config.yaml
spec_augment: false
targets: ["number of digits"]
num_classes: 5
parallel_block: false
residual_init: "scaled_by_depth"
eps: 1e-08
Rows from block 6, named by matrix and row number. Rows with one number belong to one attention dimension. Each number is 128 + 24 x the weight over the matrix's rms, rounded and kept within 0 to 255. All counts start at 0.
# q: attention query, key and value (stacked) (model.blocks.6.attn.qkv.weight, 720x256, the q third), inputs 0-85
# k: attention query, key and value (stacked) (model.blocks.6.attn.qkv.weight, 720x256, the k third), inputs 0-85
q.59 [ 91 119 129 159 141 118 133 173 115 146 126 103 143  98 106 140 111 145 118 145 131 129 113 110 106 116 109 141 126 100 127 121 141 154 103 136  98 111 156 107 119  67 133 126  62  96 151 119 141 139 146  91 129 159 118 119 123 182 149 106 101 149 176 125 137 112 155 105 137 156  96 135 107 153  76 135 165 114 107 138 170 101 150 109  70 135]
k.59 [134 113 121 175 124 146 135 141 142 122 141 131  98 145 103 173 125  97 127 106 110 148 138  85 170 170 102 148 154 120 122 148 116 141  83  89 151 153 136 158 140 165 123 121 139 112  96 152  95 108 101 104 144 120 136 130  80 110 127 126 151 108 118 144  98 143 114 139 127 144  90 117 111 120 166  89 139 131 126 167 104 132 130  90 127 117]
q.60 [127 112  94 148  89  73 166  98  87 127 108 137 101 115 110  84 164 189 146 132 150  91 115 105 151 220 182 133 226 140 210 114 108 128  80 143 121  82 124 168  90 121  82 127 103 154  83 123  93 183 164  91 148  96 140 103 136 167 152 182 128 122  88 103 120 130 170 163 159  85 118 124 109 117 118 121 130 147 113 134 144 135 105 130 173 169]
k.60 [136 162 137  92 138 146 140 148 226 136 199 178 164 122 182 133 154 117 106 171 113 163 143 133 148  30 183 156  90 109 138 102 147 124 137 118 131  92 126  86 149 146 108 118  80  94 168 122 118 109 138 183 129 114 133 106 155  98 143 141 142  93 120 130 100  74 161 113 148 137 102 159 164  90 119 135 166 121 118  63 144 151 105 140 109 121]
q.61 [149 137 135 105 108 148  85 116 172 102 117 133 106 131 117 120 124 154 123 163 101 142 142 178  90  69 172 108  61 165 153 144 125 149 147 144 114  93 137 147  97 138 118 123 141 146 144 135 125 139 153 180  57 127 109 103 127  80 103 155 163  97 180 175 161  90 150 114 166 131  71 112 121 162 161 122 133 188 147 136 142 132 144 120 173  93]
k.61 [109 151 138 176 146 135 119 128 109 123 155 164 157 153  87  81  91 164  98 110 148 104  96  76 102 167 147 161 219 135 147 169 146 180 155 117 120  80  67 122 139 103 145 107 134 129 189 119 172 144 133  98 161  71 157 110 126 192 110  96 162 160 126 127 154 132 149 153 117 139 126 170 104  99 117 131  89 149 106 142 121 122  88 152 142 132]
q.62 [ 88 129 159 151 112 151  98 138 142 132 164 117  51 139 140  77 129  84 139 137 102 146  53 177 141 117 113  82 102 145 127 125 120 104 101 127 136 101  99  97 133 122 154 146 142 160 108 137  99  77 114 151 126 122 134 173  88  81 147 140 153 130 183 177  96  70 106 129 156  91  87 179 116 120 124 123 145 127 107 132 133 157 184 113 134  89]
k.62 [106 128 123 154 125 115 151 175 125 148 146 123  90 144 150 156 143 135 107 108 149 158 136 124 138 128 119 108 103  92 126 111  77 119 118 137 141  89 141 164 123 121 130 114 162 161 118 154 109  83  90 123 121 151 100 104 121  87 146  96 169 152 162 137 144 124 110 126 168 184 179 108 144  68  85  97 165 142 115 137 143  31 120 122 112  71]
q.63 [100 185 137 142 154 103 132 131 123 120 144 169 163 178  84  92 101 142 105 132 166 118 150  98 138 139 136 139 144 165 122 155  97 110 152  88  88 130 135 146 139 125  84 150 143 143 195 115 110 155 147 137 125 128 170 143 114 139 137 119 171 150 110 144 174 109 182 150 105 136 113 129 123 178 139 168 111 117 101 171 101 130 156 124  80 118]
k.63 [149 140 139 150 108 177 112 139  96 157  60  98 136 145 128 121 162 157 136  88 180 111 117 130 144 223  99  89 132  82 139 154 121  58 120 107 131 138 162 118 123 134 147  83 148 127 134 142 129 111 118 163 141 134 132 131 128 167 147  56 123 190 122 136 152  90 162 182 121 145 136 135 158 154 182 143 142 120 144 129  91 133 142 111 137 129]
q.64 [119  79 123  97 103 116 144 155 125 133 161 110 115 115  95 160 112 107 123  97 164 153 106 148 114 111 146 132  88 116 129 122 119  54 164 164 112 147  92 137 102 176 157 123 115 109 128 177 122 128 183 146  96 161  72 121 128 155 135 138 122 112  83  83 140 119  97 172  93 111 129 153 145 101 130 129 115 126  80 145 160 106 112 131 140 110]
k.64 [116 109 131  70 158 152 102 135 136 130 124 160 129 141 174 154 152 127  80 131 114 103  93 105 164 116 141 120 126 155 124  76 114 116 146 151 138 105 119 132 146 100 140 204 143 164 127 122 131 123 136 136 152 110 152 167 153 147 119 104 113  98 152 135 144 132 122 135 131 135 119 110  92  75  97 128 138  48 135 113  92 125 134 113 108  97]
q.65 [137  96 108 145 166 112 107 164 154 151 138 146 117 136 126 147 182 104 130 129 136 143 142 119  90 101  94 180 116 122 116 105 133 110 142 147  94 129 144 142 120 113 149 130 131 107 136 115 131 119 116 142 112 137 136 140 144 157 125 174 146 113 125  84 123 125 104 178 127 147 113  98 133  35 138 143 125 117 128 120  98 121 108 121 139 173]
k.65 [134 137 102 142  96 148 115 127 166 175  86  77 158 157 166 152 118 158 127  99 108  77 117 129 164 116 109 146 182 118 158 127 136 142 139 147 150 122 113 173  98 179 120 126 112 113 131 159 116 111 119 127 200 102  91 118 117  87 135 120 130  95 130 120 130 157 122 158 108 129 154 129 136 163 141 118 155  70 155 188 137 131 138 130 125 163]
q.66 [129 145 146 143  74 157 142 124 146 102 108 115 150 129 148 113 145 139 164 120 102 155 104 109 143 173 127 143 153 117 134 102 156 102 109 109 124 118 130  98 132 135 134 120 158 131 138 105 152 137 116  87 137 128  93 102 118 127 115 139 100 178 115 163  95 126 137 109 100 149 104 152 131 140 186 121 135 107  96 119 148 106 140 133  87  91]
k.66 [103 113 124 152  96  85 151 115 130 176 127 143 121 149 115 193 109  49 144  87 105 128 119 148 147 116 151 140 170 150 161 152 127 121 142 133 150 111 145  96 120 157 135 102 110 103 119 159 125 141 124 111 118 150 146 156 165  96 122 106 151 142  87 148 115 112 104 148 163 141 150 114 157 120 137 109  68 105 105 152 138 148  80 119  88 112]
q.67 [151 114 168 134 131 149  92 102 108 156 113 186 148 128 103 162 116 125 129 135 146 139 175  85 139 145 141 157 191 149 100 138 106 141 139 102 128 148 124 113 132 121 118 102 133  76 137 124 128 119 120  97  98 130 109  88 122 115 130 157 124 177 116 106  99 106 133 100 119 133 100 143 117  99  97 117 115 137 183 131 110 166  92 114 141 143]
k.67 [151 147 135 160 140 129 132 131 125 136 163  82 151 130  90 106 135 110 119 137 133 139 121 209 158 131 124 107 125 119 172 105  74 121 125 111 106 123 147 104 140 150 145 145 113 154 147  96 116 101 144 121 184  91 140 143 121 138 113 110 137 143 161 114  99 112 133 157 154 118 146 127 110 158 136 139 131 168 153  88 150 162 139 149 132 136]
q.68 [165 152 128 125 123 123  90 163 113 124  99 149 148 147 147 170 109 142 145 138  59 120 115  90  84 135 161 114 158 131 139 125 137 145 124 128 112 121 158 112 114 118  59 111 131 139  89  92  83 125 101 138 206 150 152 114 137 155 148 123 129 127 144  94 117 125 130  68 145 102 117 139  96 157 134 132 124 137 190 148 104 138 114  89  95 152]
k.68 [112 129 101 148  84 114 135 122 145 140 160  66 118 123 147 146 115 131 139 127 138 108 143 140 130 141 109 112 118 108 131 154  59 132 103 114 185 150 143 147 142 142 143 143 111 121  91 124 145 158 118 126 106 130 134 105 123  79 137 183 108 156 112 149 110 109  76 185 130  95  78 110 123 106 152  89 135 131 146  91  99 172 107 136  87 174]
q.69 [ 76 109 195  96 139 104 112 104 144 106 102 145 150 121 124 103 152 132 125 133 106 138 136 112 109 166 133 173  95 145 110 153 120 135  91 117 118 135 125 112 136 100 116 120 147 133 126 163 154 103 101 144 135  88 142 119 113 147 129 127  87 139 108 131 117 102 122 145  90 155 119 106 112 153 162  70 162 125 123 156 125 174  85 142 120 105]
k.69 [130 126 122 154 149 170 135 137 116 128 121 117 133 114 136 133 138 169 179 119 132 132 160 118 126 133 119 110 129 146 139 126 107  92  93 115 105  75 122 117 154 170 112 152 117 159 154  81  95 121 145  86 157 162 145 131 147 140 147 115 137 130 155 131 139 133 152 126 174 120 103 113  85  76 100 120 137 149 107 125 105 115 169 126 122 113]
q.70 [ 76 108 129 132 107  89 127 138 119 123 151 138 145 121 150 125 102 188 143 156 137 138 164 141  93 133 128 149 145 156 135 144 144 138 155 141 127 100 145  98  85 133 126 139 147 112  98 151 106 122 114 151 148 151 113 122  65 115 142  94 140 179 109 116 138 138 102 114 123 144 134 138 144 117 114 116 121 140 124 138 119 127 142 157 123 120]
k.70 [131 110 112 113 167 125 142 125 137 148 135 129 118 119 109 120 124 126 141 144 118 133 122 137 129 138 123 164 169 123 163 108 109 143 138 124 149 135 154  96 148 149  96 140 107 126 103 106 128 132 129  99 106 173 140 126 121 128 137 138 150  98 147 122 125 157 150 163 151 149 144 144 105 155 153 130 133 108 145 137 121 109 118 156 136 150]
q.71 [126 133  74 123 144 150 140 110 110 130 108 202 119 151 112 164 138 155 132 179 150 141 120  90 147  81 128 124 160 135 127 136 149 157  91 107 129 131 109 126 121 130 121  98 152 140 127 124 128 129 141  84 148 106 128  79 156 118 147 135 137 151 148 126 113 113 139 128 111 108 110 107 129  84  80 153 111 127 133 110 112 128  94 157 126 154]
k.71 [129 143 158 111 129  88 115 147 136 107 137 103 135 188 151 100 142 124 123 109 102 112 128 120 125 145 135  79 127 121 134 106 157 137 163 144 117 144 147 126 152 156 149 134 114 108 104 121 114  94 100 133 161  75 136 115  78 125 130  98 136 132 153 134 143 150 116 133 115  94 146 151 143 128 141 108 126 116 132 136 172 129 162 147 139 108]
q.72 [124  92 127 144 135 105 133 122 129 129 118 140 161 130 161  85 149 154  75 149 172 161 142 131 188 151  96 133  62 131 148 141 184 128 137 164 127 114 142 106 106 106 160 120 113 140 138 140 118 148 112  98 127  90 153 148 137  86 108 189 144 137 122 126 121 145 180 119 147 155 145 151 139 133 171 126 129 139 128 116 148 110 148 164 146 129]
k.72 [110 117 157 167 122 161  94 115 129 123 156 134 104 113 143 155  96  99 148 125 131 142 154 125 109 159 112 122 163 192 102 140 139 154 162 110 137 107 126  77 122 150  88 168 112 106  92 133 107  87 132 126 154 159  61 116  98 146 151 121 124 123 133  95 126 126  95 153 133 161 183 127 124  98 100 116 142 119 106 143 146 113 144 137 144 126]
q.73 [164  83 102 127 127 111 153 116  81 115 139 141  88 132 113  45 124 137  90 132 131 150 114  57  97 111 135 149 120  79 118  90 120  89 101 137 113 106 156 120 119 119 134 175 120 108  95 152 115 141 139 124  69 143 170 165 141 114 117 128 137 120 143 145 141 165 117 129 117 137 131 104  53  96 141 104 103 152 117 147 135  75 104  80  77 111]
k.73 [123 118 114  98  98 131 134 142 155 124 111 149 171 122 133 132 100 127 153 138 122 167 124 148 130 115 117 123 146 119 135 177  86 177 133 118 134 137 116 139  90 126 104 164 120 151 132  84 115  90 121 168 110 105 113 106 109 134 120  78 128 130 128 133  98 128 107  56 179 135 152 122 180 122 154 154 171  87 109 114 106 136 141 145  87 137]
q.74 [117 126 163 129 119 129 114 153 135 130 128 121 122 119 162 108 119 116 168 145 140 154 161 142 136 121 149 136 102 115 130  99 180 189 142 102 168 168 139  97 118 110 151 143 108 113 141 114 194 105  83 100 179  94 128 135  92 108  91 118 132 159 163 123  86 118 160 115 126 135 102 124 168 181 136 117 128 122 101 135 141  96 139 150 161 147]
k.74 [127 101 159 164 134 102 105 106 150 128 161 156 131 133 167 116 130 132 111 141 136 161 161 135  83 136 130 162 164 124 126 118 141 127 122 111 121 112  93 122 110 130 118 105 143 136 157 133  87 177 163 107 143 164  88  95  76 140 128 169  99 126 181 127 151 150 128 137 132 108 137 144 123 105 120 109  91 157 180 154 134 122 135  90 162 161]
q.75 [117 111 148 157  99 138 109 108 149 146 100 103 153 107 159  87 149 135 111 135 138 136 148 127 110 151 101 143 147 123 122 120 139  98 109 152 129 153 116 168 125 105 153 149 106 120 103 125 140  95 131  97 144 124 177 128 173 166  69 128 139 127 158 130 147 128 149 140 165 149 112 104 109 144 162 119 133 144 124 109 131 159 116 144 167 162]
k.75 [139 126 130 129 127 141 126 169 126 117 113 160 110 138 149 120 122 151  92 140 122 145 112 113 153  88 150 117  96  93 119 191 140  87 173 123  46  93  96  96  98 149 137 123 109 110 104 137 162 124 133 149 116 103 123  91 117 127 134 197 143 128 132 129 111 122 115  87 148 119 128 153 140 120 135 106 102 136 109  99 115 100 103 138 115 141]
q.76 [133 147 112 120 120 127 120 152 115  99 125 160 107  86 146 102 133 120 124 122 175 166 125 118 135 142 125 154 150 165 126 102 167 109 114 122 147 105 115 126 126 139 153  97 149  92 156 144 186 129  96  90 139 116 109 141 136 181 119  89 114 148 134 125 117 161 124 101 105  73 120 164 136  84  89 121 134 122 118 130 119 131 152 134 115 124]
k.76 [138 148 102 127 139 127 140 129 110 165 116 112 152 134 115 167 107 109 149 108  83 128 135 124  98 107 136 136 145 109 149 116 106 129 168 112 144 111 151 129  93 150 148 144  80 160 103 105 106 149 142 141 131 147 173 135 127 149 168 128 110 149  84 138 154 119 158 109 126 148 124 121  84 105 134 123 102 182 112 127 138 139 129 141 106 145]
q.77 [103 114  69 109 146  80 119 173 101 134 132 100 167 180 135 152 115 115 176 112 129 119 164 152 137 133 156 129 137  99 110 114 124  94 166 119 125 135 178 118 112 102 124 108 125 111 203 153 116  95  87 140 105 124 148 101 116 137 130 143 145 117 128 128 118 100 102  93 111  93 116 139  87  96 125 133 114 118 133 114 125 146 129 164 104  94]
k.77 [163  99 149 128 141 162  94 129  86 114 123 135 119 136 143 157 120 150 102 159 124 129  97 175 125 139 105 102 100 111  90 130 177 132  96 120 112 134 119 112  83 142 122 144 175 108 102 118 158 126 127 125 180 172 121 162 166 151 109  96 136 124 161 124 138 122 132 162 164 159 155 144 127 156 114 136 133 150 130 105 124 145 157 135 115 111]
q.78 [100  83 154 145  99 125 137 110 127 141 130 132 113 117 161  97 120 132 131 153 120 126 115 186  87 186  94 148 131 169 143 159 107 140 129 150 165 135 171  79 139  78 121 185 166 133 150 148  53 155  97 155 138 147 113 133 143 102 149 109 142 110 117 147 166  75 123 149 130 118 144 103  91 155 141  86 135 135 148 159 141  99 110 100 128 106]
k.78 [122 163 106 151 110 133 127 129 108 104 158 158 148 152 120 103  83 122 136 166 108 139 157  94 128  92 140 124 132 102 126 152  86 132 165 115 166 100 121 127 139 170 125 141 146 131 140 145  72 144 159 134 118  87 130 144 162 143 113 143 120 123 131 113 129 160 149 124 168 134 111 137 115 150 170 148 119 120 135 126 138 120 135 143  90 154]
q.79 [119 112 102 138 105 164 148 172 104 146 123 141 106 156 139 146 176  59 190  87 146 137 133 126  93  96 141 127  95 110  94 100 104 146 122  86 134 153 154 144 127 133 140 154  97 128 136 163  95 156 136 141 140 112 118 125  82  95 159 102 109 111 129 107 182 107 153 114  77 158  68 162 108 112 111 150 104 113 119 138 162 128 134 108 168 112]
k.79 [139 126 132 101 155 161 165 135 146 118 122 136 143 108 114 142 117 152  87 135 127 104 125 134 130 127 146 130 136 111 167 125 180 137 101 113 130 113 114 174 158 114 165 156 135 178 100 128  88 108 102 123 126 138 132 141 133 174 101 129 129 150 137 118 169 135 144  71 180 141 148  85 136 113 129  75 111  99 174 140 117 169 144 115 109 115]
q.80 [158 112 116 138 149 111 137 115 150 118 148 117 114 143  82 127 110  95 135 121 149 148  91 173 198 117 103 108 139 107 132 132 118 121 109 138 137 130 138 141  98 132 162 119 167 187 121 147  97 116 111 123 129 161 170 103 141 133 111 125 138 163 127  96 141 115 161 170 111 121 166  95 125 142 170 146 101 140  91 125 104 135 129 145 141 139]
k.80 [121 128 107 120 112 162 119 140 127 126  95 127  97 123 133  98 135 153 146 129 120 140 127 108 143 113 149 135  90 129 124 136 152 120 118 124 116 113 120 132 124 147 112  87 109 142 151  89 136 139 141 141 117 116  83 125 151 122 119  99 103 119 121 121 147 112 162  88 110 135 114 153 112 122 100 146 101 121 110 118 138 107 114 160 120 114]
q.81 [110 151 127 121 150 130 119 141  63 141 101 163 138 146 104 118 111 150 143 101 166 110 136 101 140 122 133 140 128 117 147 143 153 115 179 143 140 103 114 121 140 135 146 140 117 160 131 146 131 109 148 137 137 130 127 130 110 117 193 119 114 133 128 108 149 105 129 133 136 164 131  99  77 113 126 126  98  99 140 152 126 135 142 127 157 142]
k.81 [125 105 118 146 127 158 102 124 116 152 123  83 161  79 107 105 144 117 130 119 100  97 135 147 131 137 139 111 150 129 115  82 123 144 127 132 131 123 121 118 122 122  99 106 126 126 126 111 119 122 100 130 161 129 120 100 133 138 122 132 121 117 161  91 112 144 128 150 138 107 101 168 114 131 142 102 157 132 124 145 117 119 136 107 128 127]
q.82 [139 143 152 108 160 121 156  92 105 119 117 110 106 137 175 102 152 114 127 139 133 148 190 135  81 112 136 159 143 127 176  75 173 122 128 155 138 168 158 136 147 147 118 110 133  95 117 124 224 166 148 142 144 118 102  81 165 154 122 136 126  92 104 135 129 160 145 134 129 136 100 158 134 118 180 133 120  82 151 153 125 198 108 105 125 122]
k.82 [138 176 150 105 147 124 126 110 116 115  93  90 142 101 117 125 127 135 147  69 112 157 153 164 162 112 135 117 178 112 147 143 128 166 122 103 144 100 137 136 141 132 149 162  94 144 106  68  75 136 111  79 144 146 142  80 120 137 146  71 138 153  83 148 124 158 163  99 154 147 170 120 105 141 163 130 148 133 160 106 123 112 163 122 103 147]
q.83 [184 100 102 161 112 119 152  89 133 138 140 135 107 112 134  82 126 105 133 148 160 120 139 134  68 118 105  73 102 154 171 105 176 140  66 129 158 129 147 139 153 154 136 146  92 128  95 124 117 126 168 178 126 127 107 112 123 135  94  91  93 138 116 118 116 141 154 129 100 158 131 138 101 135 112 108 117 126 116 123 168 146 104 145 107  99]
k.83 [140 162 130 133 144 147 126 151 184  92 131 166 138 111 105 134 155 133 124 106 100 162 146 104 198 133 135 150 119 114 124 195 164 116 138 124 112 165 123 165 131 138 183 156 138 143 111 115 138 146 158  82 105 129 126 105 129 139 167 128 153 202 125 127 158 115  90 159 159 138 125  99 131 119 121 131 103 123 158 124 126 121 157 145 167 100]
q.84 [116 129 148 102 109 137  92 152 122 128 120 118 122 166 102 180 100 129 103 113 121 142 124 144  92 140 100 115  88 113 113 143 113 132 143 182 134 164 110 107  78 157 125 116 192 160 120 140 102 156 116 114 135 120 145 133  95  89 141 180 101  79 175 125 146 103 115 111 169 146  75 156 116 167 118  93 148 161 123 196 180 159 175 141 103 135]
k.84 [133 141 172 134 110 129 101 171 119 152 113 138 128 130 137 127 136 107 134 122 134 137 153 164 164 125 181 169 161 100 149 109 100 150  93 164 109 127 115 139 147  97  95 144 141 150 100 152 108  89 101 125  83 159 110 157 126 117 141 136 134 146 105 126 111  70 139 118 124 178 151 133 122 128  95 162 118 131 104 126 117 105 140 153 155 121]
q.85 [180 102 101 134 119 122 183  92 133 143 108 172 155 149 109 141 123 100 147 146 126 167 139 111 155 177 133 162 129 128 123  76 114 125 108  94 161 152 150 112 140 124 158 112  76 137 110 145 136 175 154 131 170  76  94 137 117 141 141  61 139 105  78 121 161 140 193 140 147 127 164 182 137  63 143 144 109 106 136 106  90 135  91 147  96 158]
k.85 [132 166 161 128 145 109 155 113 102 101 118 121 123 143 103 137 156 134 159 139  50 139 146 149 106 121 166 169 121 112  82 116 134 119 114 139 117 120  67 163  65 128 121  99 141 120 168  75  70 175 117 142 140 130 122 142 104 101 119 127 139 181 143 159 123 117 119 122 103 136 119  99 169 218 136 143 161 144 161 118 124  68 105 103 148 138]
q.86 [ 71 197 206 106 156 125 121  84 110 158 123  85 154 164  84 107 124 145 136  93 149 109 141 134  99 135 120 135  98 166 113 126 128 123  83 159 126 139 118 141 111  96 134 144 185 137 120 123 163 104 141 140 127  90  87 129  87 124 116  80 134 132 130 168 143 139 164 187 119 159 119 137 106 155 133 127 137 115 104 123 154 142 146 119 125 125]
k.86 [ 93 153 130 103 169 108 151  80 136 147 107 139  77 130 129 178 127 116 146 127 139 125 123 124 136 163 196 118 149  97 156  89  79 138 163 141 152  60 119 123 146 148 157  82 105 136 117 111 122 151 131 154 148 134 142 110 107  74  93  94  84 111  89  57 133 138 119 142 131 105 121 143 128 169  82 111 119 144 130 144 118 171 153 134 139 120]
q.87 [164 140 130 140  75 100 145 127 155 105 107 148 123  95  83  74 168 121 156 129 161 113 131  86 134 201 119 144 165 150 123 111  65 128 119 106 149 140 146 155 140 112 111 128  92 101 108 121 141 121 122 156 128 134 104 149 147 131 107 133 140 116 154 103 127 151 123 140 136 119 112 143 126 151 104  86 156 116 104 135 134 145 113 104 139 190]
k.87 [128 122 119 139 106  51 146 156 123 148 154 148  96  60  80 140 124 121  93  89 119 136 127 127 139 107 149 180 159 110 164 165 121  86 183 166 128 132 141 118 144 161 132 147 141 143 133 103 146 122 123 157 147  90  64 153 134  76 101 108 120 193  95 145 169 119  97 111 155  94 168 124 130 144 129 159 206 111 134 137 131  90 156 161 122 171]
q.88 [127 184 108 157 143 143 110 142 118 136 135 114 143 145 154 163 109 112  79 150 156  93 126 122 143 132 145 162  99 140 127 105 141 131  91 134  82 158 141 178 116 137 130 163  85 132  87 136 124 120 100 125 139 101  97 124 132  98 139 152 100 137 161  47  98 112  99 112 126 138 123 116 119 100  97 134 102  96 126 150 119 145 131 136 124 155]
k.88 [177 133 135  91 142 148 105  58 136 149 159  82  71 138  90 142  83 165 154 143 131 149 128 148 114 105 129 114 136 111  73 143 100 116 129 119 127 121 123 108 133 153 113 111 126 125  70 180 133  47 136 129 114 131 104 148 137 110 133 150 136 114 111 115  92 122 146 124 111 104 105 159 159 168 155 139 122  92 159 140 127 123  99  82 101  90]
q.89 [139 101 176 133  81 145 157 124 150 116 141 130 103 125  82 158 135 107 121 123 113 118  96 136  82  93 140 116 115 101 146 128 110  97 157 132 109 156 118 154 196 113  91  98 110 128 137  91 172 129 147 109 112 132 122 128 164 145 153 116 149 101 117 158 130 108 159 134 180 110 117 124 112 126  95 109 107  95  81  95 124 105 126 125 149 129]
k.89 [183 128 167 114 103 114 129 150 164 111 152 105 128 104 124  90 171 144 123 117  82 128 132 118 154 132  75 117 113 144 141  98  79 143 105 104 116 167 161 126 109 106  80 131  71 133 136 115 112 133 129 136 119 121 142 112 142 120 127 172 146 142 138 156 113 106  97  83 125 141 130 157 162 145 176 147 121 125 145  96 118 127  78 143 118 113]
q.90 [118 117  69 117 145  98 150 107 111 180 123 109  77 128 122  89  95 143 183 148 100 139 142 136 136 120  87 144 130 121  94 121  92 149 132 164 126  82 156 100 118 163 104 111 128  79 127 102 142 165 132 142 141 111 129  91 131 160 118 120 118 108 177 163 139 118 105 118 131 151 143 130 115 118 111 123 120  81 124 156 174 135 122 157  88  87]
k.90 [163  94 168 117 131 141 122  85 138 107 107 117 135 125 124 121 121 154 150 131 131 121 158 127 114 145 105 170 163 107  84 119 190  97 114 128 148 133 155 146 110 127 121  92 146 121 105 113 151 142 167 137 101 190 101 147 126  84 149 146 186 132 110 144 141 114 123 124 136 155  91 107 104 121 160 120 139 126 113 154 118 163 133 105 118 140]
q.91 [142 183  74 142 132 123 104 114 122 129 141 127 133 140 144 128 120 140 148 143 103 160 135 146 122 138 148 134 167 142 110 159 119 109 101 137 142 107 128 132 141 139 100  77  99 111 149 113 154  87 122 131  92 182 122  76  86 178 138 124 122 133 130  91 128 133 143 150 157 137  76 135  97 125 147 120 132 122 169 132 148 171 129 129 126 133]
k.91 [157 140 117 133 170 148 121 156 135 156 110 130 109 126 156 129 138 118 106  94 118 113 131 161 122 144 144 111 145 119 146 148 119 141  88 151 116  90  99 113 124 114 163  72 115 122 146 157 156 128 114 114 133 145 162 105 123 147 114 128 119 152 132 126 191 110 141 152 115 129 127 168 138 141 148  87  90 133 128  77 151 184  97 123 100 140]
q.92 [125 134 118 114 137 150 165 149  96 119 101 137 137 148 123 130 104 116 104 111 139 132 162 120 103 123 146 107  98 122 110 118 140 170 104 135  99  93 124 164  93 146 125  66  91  86 176  99 151 122 127  91 143  90 127 116 120 117 127  99 146 145 123 156 123 153 112  98 119 112  99 142 112  58  78 103 128 166 125 131 110 152 158 116 156 146]
k.92 [136 112  82 148 142 137 142 121 179  98 120 116 129 142 128 135 133 133 132 128 145 150  99 136 119 152  77 172 142 100  87 118 141 148 101  70 128 123 105 140  80 104 133 118 136 145 147 138 118 133 144 162 159 161 125 160 129 150 122 134 125 143 132 132 115 160 109 187  64 155 150  77 113 154 117 110 169 131 161 140 125 146  96 169 159 117]
q.93 [119 139 140 109 126 101 119 140 147 169 106 133 155 133 162 131 134 117 125 124 137 181 150 155 135 156 112 175 117 129 119 122 141 113 133 153 112 101 139 127 126 108 136 167 169  99 136  93 133 138 108 151 111 129 181 103 152 137 129 167 160 130 137 169 119 118 144 137 156  75 140 126 113 123  90  92 121 158 101 121 105 114 118 140 125 147]
k.93 [106 107 123  95 132 169 117 106  87  99  99 113 146 158 164 192 115 147 124 157  97 115 147 101 136 138 141 134  97 146 175 138 146 121 125 109 122 103 136 136  91 122 118  94 105 128 130 157 142 114 135 147 130 102  82 126  95 104 109 141 121 127 124 134 138 108 114 137 124 110 131 140 142 116 159 132 113 119 144 141 137 154  99 148 116  84]
q.94 [151 124 144 151 132 108 123 147 126 128 120  89 140 132 129  72 121 103 154 118  90 127 140 131 129 117 112 140 118 117  86 115 153 134 144 111 164 132 134  64 156 114 127 132 150 146 164 171 138 118 140 107 151 122 106  78 128 129 171  89 121 154 124 143 149 122  89 123 113 136  80 123 128 148 143 151 149  96 127 138 121 133 130 145 123 107]
k.94 [138 142 141 137 175 154 120 133  89 133 141  94 145 151 135 149 155 142 108 120 151  98 143 107 130 130 119 117 173 145 122 140 125 138  98  92  89 156  97 135 109 126 117 150 115 131 107 146 126 131 119  97 174 110 142 126 137 144 131 127 124 136 159  74 137 128 154 139 157 113 139 119 121  88 131 132  77 125 149 114 140 174  98 113  77 122]
q.95 [129 115 145 155 129 134 164  93 129 162 103 123 138 126 110 132 153 142 149 179 135 119  92 162 127 130 122 119 128 172 127 145  95  83 116 169 180 129 133 114 121 100 114 121 148  98 145 106 173 141 151 129 118 108  60  97 115 145 119 151 111 133 170  95  78  82 121 153 117 124  65 149 144 136  64 122 155 129 109 136 110 152 157 141 145 154]
k.95 [140  92 150 118 138 133 106 120 125 113 129  87 104 130 106  69  99 153 136 115 151 152 130 106 138 120 152 119 169 102 120 101 136 142 116 102 125 136 134 128 103 113 144  94 127  90 112  92 108 124 130 137 104 103 149 163 154 122 129 107 135  85 101 197 132 103 145 144 154 141 104 127 123 133 148 129 156 130 108 174 132 100 123 109 113  99]
q.96 [124 143 157 150 121  95 171 148 147 171 106 137 109  79 117 132  85 110 129 131 132 164 106 170 163 107 131 115  92 106 146  86 154 117 154 121 151  89 159 136 140 108 131 138 143 144 156 122 116 132 127 147 124 169 135 134  91 105 125 140 126 112 133 112 122 119 140 177 103 128 134 141  90 147  69 127 131  93  87  69 130 138 195 126 175 141]
k.96 [119 110 149 148 115  96 142 122 177 139 129 109 103  97 137 145 115 168 130 139 155 100 154 149 115  66 136 153 158 140 201 102  83 138 124 130 123 113 100 146 136 110 112 136 161  90 103 158 171 119 138 186  79 127 139 152 129 141 120 109 133 155 157 114 111 154 100 104 130 124 140 125  95 156 104 120 172 114 157 152 117 132 157 115  97 129]
q.97 [119 139  96  99 141  95 141 164 143 105 111 153 148 100 131 150 116  99 159 112  92 128 131 162 106 144 140 137 172  63 180  74 144 141 114 174 121 121 141 134 141 149 124 154  89 149  98 132 141 133 131 169 141  89 220 146  94 183 148 126 135 108 161 147 125 153 155  71 153 129 124  85 162 114  70 110 131 135 126  93 140 149 114 106 127 143]
k.97 [ 94 117 146 126 152 116 150 108 119 120 168 155  99 108 112 186 123 169 139 125 109 141 106 161 157 144 135 152 164 121 153 113 145  88 121 155  90 115 128 116 134 142 118 171 109 104 109 145 159 130 126 132 129 110  95 110 124 130 109 110 129 114 119 118 145 133 138 122 146 120 101 155 106 158 153 155 103 145 132  93 134 126 120 117  98  94]
q.98 [118 148 148 141 143 164  88 101 143 138 148 148 144  94 111  87 191  88 104 128 163 145 179 122 110  96 150 153 129 157 127 101 139 132 113 136 149  90 139 111 132 113 125 128 125 150  87 118  93 115 149 133 132 120 118  97 137 104 113 115 102 168  78  93 140 138 146 141  99 103  74 110 110 108 138 140 115 143  78 122 131 131 138 157  97 115]
k.98 [114 114 112 159 127 126 105 139 135 113 157 142 114 106 120 132 122  93 129 127 107 138 102 134 122 119 103 101 152 117 110 140 119 125 131 105 149 116 170 100 135 140 159 124 157 160 123 105 114 137 110 124 121 164  98 128  97 136 155 133 102 108 113 123 142 130 145 125 140 162 150 126 144 147 114 113 134 139 130 132 132 130 105 128 143  95]